config.yaml
input: "log_mel"
widths: [64, 128, 192]
upsampling: "pixel_shuffle"
optimizer: "soap"
max_precond_dim: 512
one_sided: false
batch_size: 64
lr_schedule: "poly"
warmup_steps: 700
weight_decay: 0.09
Rows from block 11 of a small spectrogram enhancement model, named by matrix and row number. Each number is 128 + 24 x the weight over its row's rms, rounded and kept within 0 to 255. All counts start at 0. Numbers have three digits each. After the name is the row's rms in percent of the matrix's.
After each channel's rows are labels from the 100 clips, of 14976, where the channel reaches its highest value: "top examples" is what is common among them. Only what is clearly more common there than usual is listed. The data: melodies that start on their tonic, played by one synthesised instrument. In brackets: how many of the 100, against the usual share in percent.
# conv: 3x3 conv (model.decb.1.0.conv.weight, 64x128x3x3, each kernel summed), inputs 64-127

conv.41 104:161108124125153127154128155117129080123147110143097074116108131157135138117093103098105102160171119135123147134151143138112124145120109141157131120138118138131103082132117110156100139175110142
top examples: trumpet-like (54 vs 4.8)

conv.27 102:120130115153113152126154147136122133100113106176124127127132135116105139121095141123149093131136135141133124076144132144132137128156109155130121133133114126162115106132132162138044102121135115
top examples: reverberation (64 vs 29.7)

conv.9 097:109105114167099096049124071114193137127119087139177075138121155128153178126193105171150155113119105114107123113116117134144107147152113137118093141133142124130114109129099123125102121157132154
top examples: sine tone (29 vs 5)

conv.54 080:106096162130121119152141196172087096156132156135125105112135101165170151139097082155109046183114134135112107110135182115155108132133117087056135120126097152109154131092151113169187136107145127
top examples: clipping (37 vs 8.3)

conv.63 067:131130124145145128104118102110106103148143147174092165148100188164119114129159144075166184097152128076117161111101081084154124141127151144166103146154118144117114066117109105158124161150150087
top examples: organ-like (31 vs 5.1)

conv.2 083:072086120181144199170118130145168133115123110124135082143103051099134131130113149088106142140106169154111096161124116148130127147158145118156092087143171124131148136129053118113133087045111108
top examples: square lead (31 vs 5); clipping (30 vs 8.3)

conv.19 086:108167123100131112116101102127114137140112136138095142092116166091085104110100116171173177111081141156135177044119110116081147124097118104126145106134164096115103182110143154099141124121095115
top examples: mains hum (26 vs 7.3)

conv.21 098:124119132083146131109097096095137144153084156115125243155110075103149133167151136102118111132083153085125089098131114131127121121127118110119139115109110174157100128181106163153114111087126129
top examples: horn-like (30 vs 4.8)

conv.5 097:125110139130140131108097111158123168135150118115074081113125159163144142134148122147094105119133117082116131084113150189130131145103147120102099165101095115127135073126078140138152075159124095
top examples: white noise (49 vs 7.6); thin (high-pass) (42 vs 11.9)

conv.55 060:088116130157140160170126100129124107112123145143112079162135137138110135144112116092113147130148114139112114152121132100134122153143123146135148122144129100140115126118042115099140107109119135
top examples: pink noise (47 vs 7.7); white noise (43 vs 7.6); thin (high-pass) (41 vs 11.9)

conv.15 129:125121158100147138179144128141141119114106158124126125088136121117105113139116122161139137119174125155169116146116123076079127066115135117074109084109146153151113226099142129100156143106154115
top examples: harpsichord-like (39 vs 5)

conv.42 098:124134103140132157067175109146116137136119173114112147101142175103115175125221113108113135119117126077102139126129115132123125155125146137181115139109061121128108069108121133179125065109132100
top examples: horn-like (30 vs 4.8)

conv.24 100:133090128109145103168145187094187097126111121124131081086079100119126138150112163116132119142138145178139155129140114133146153127139106107165118109081145165145125145097087105106108109097126124
top examples: square lead (37 vs 5); sine tone (25 vs 5)

conv.50 080:128141113080089115136152128098159143107136118135117117143126113098150134139116152096134134136102131116104131128137137117139138103114119151137106107113136109119137132102054111102097127103111147
top examples: white noise (78 vs 7.6); thin (high-pass) (67 vs 11.9)

conv.48 113:125151110178108128099152105164134150124147140135086115121130106166127088098100139152041122096143114170098127147045141160070103173106130174108133103089117133137143122105163077101130128108100170
top examples: square lead (25 vs 5)

conv.40 120:123148126106117142164119119158130111155118096153115129102138175122130155122113165103153117136140144112127117157163142129138117095134131143118111125122121092156130105103113129133084128107139069
top examples: reverberation (75 vs 29.7)

conv.31 120:127162102123123133138107183139163152122136136135070148130135127144121074083089184149136089083099130152069112052094187127084116118093161138152134139148132103109127096151132163120128155133066150
top examples: square lead (26 vs 5)

conv.22 076:112099153149115136116145124126151163134100156144148107126148150116140124111098106171149132125080146125126105150063115104116156124108091174106117119132161135138116132070149106110129124099143144
top examples: white noise (71 vs 7.6); thin (high-pass) (65 vs 11.9)

conv.18 088:099087160114126113143168141137125120104112093154152144124125092103131134129116144126134132114166092109140090180117123102126144100163108059135101105114147153167132079092116126170125133143104116
top examples: horn-like (29 vs 4.8)

conv.13 100:131167118149127164079082110125085136114154137142132149128102124113118116099195159093123157096102165122086130133132119137159112174108127158136119107128095112076100103104139152103114092166127160
top examples: square lead (28 vs 5); trumpet-like (25 vs 4.8)

conv.12 110:137095129144150133116119077207118177131129129147131187153130124125142114112166125164092101095203096127121129086121198130118109124091119113099088124132053131121172143088145155137145110162099137
top examples: horn-like (29 vs 4.8)

conv.10 107:132123145117083129153122152128155109163133123148112148160131152150112157143120130116091102123086099076116160158124163147138137136124159120110150156134117126121120104147059163130126113148128163
top examples: bass guitar-like (34 vs 5.1); white noise (25 vs 7.6)

conv.61 114:155105111149173105101095070134119129113131103109147113131097147160112172138166123129121108154145126136131132122135144141155106126165128118132128132089115113141142091154133100124109103104118132
top examples: vibraphone-like (41 vs 5)

conv.7 117:121107121139118144062121078136124149171142130129160119116128137149104037114119094123150154124126122145129121157107128117126101118138120074095115079136110149149125159123130110141062087110141121
top examples: square lead (31 vs 5)

conv.52 123:149157159128145145073119116124091151109125123129078136140075113131127086126035118118101100091125140146135120147106157125187119107136129129107134179115118117128076112144113122112103180126127127
top examples: oboe-like (27 vs 5.1); square lead (26 vs 5)

conv.47 090:166118160140120107103134226191124126155123076148181126126146136101125118137147101127121160121169151152137107124109102088141134179176112142147133110136143122092146131090186114089150125163156131
top examples: rumble (43 vs 7.2)

conv.56 097:117169129123122127165126088114129094157139134172117105151159083175115110116074100146167133124109137135142130154104138097156144121130099108115142131117128119137171143101172149157075150113136094
top examples: white noise (82 vs 7.6); thin (high-pass) (81 vs 11.9)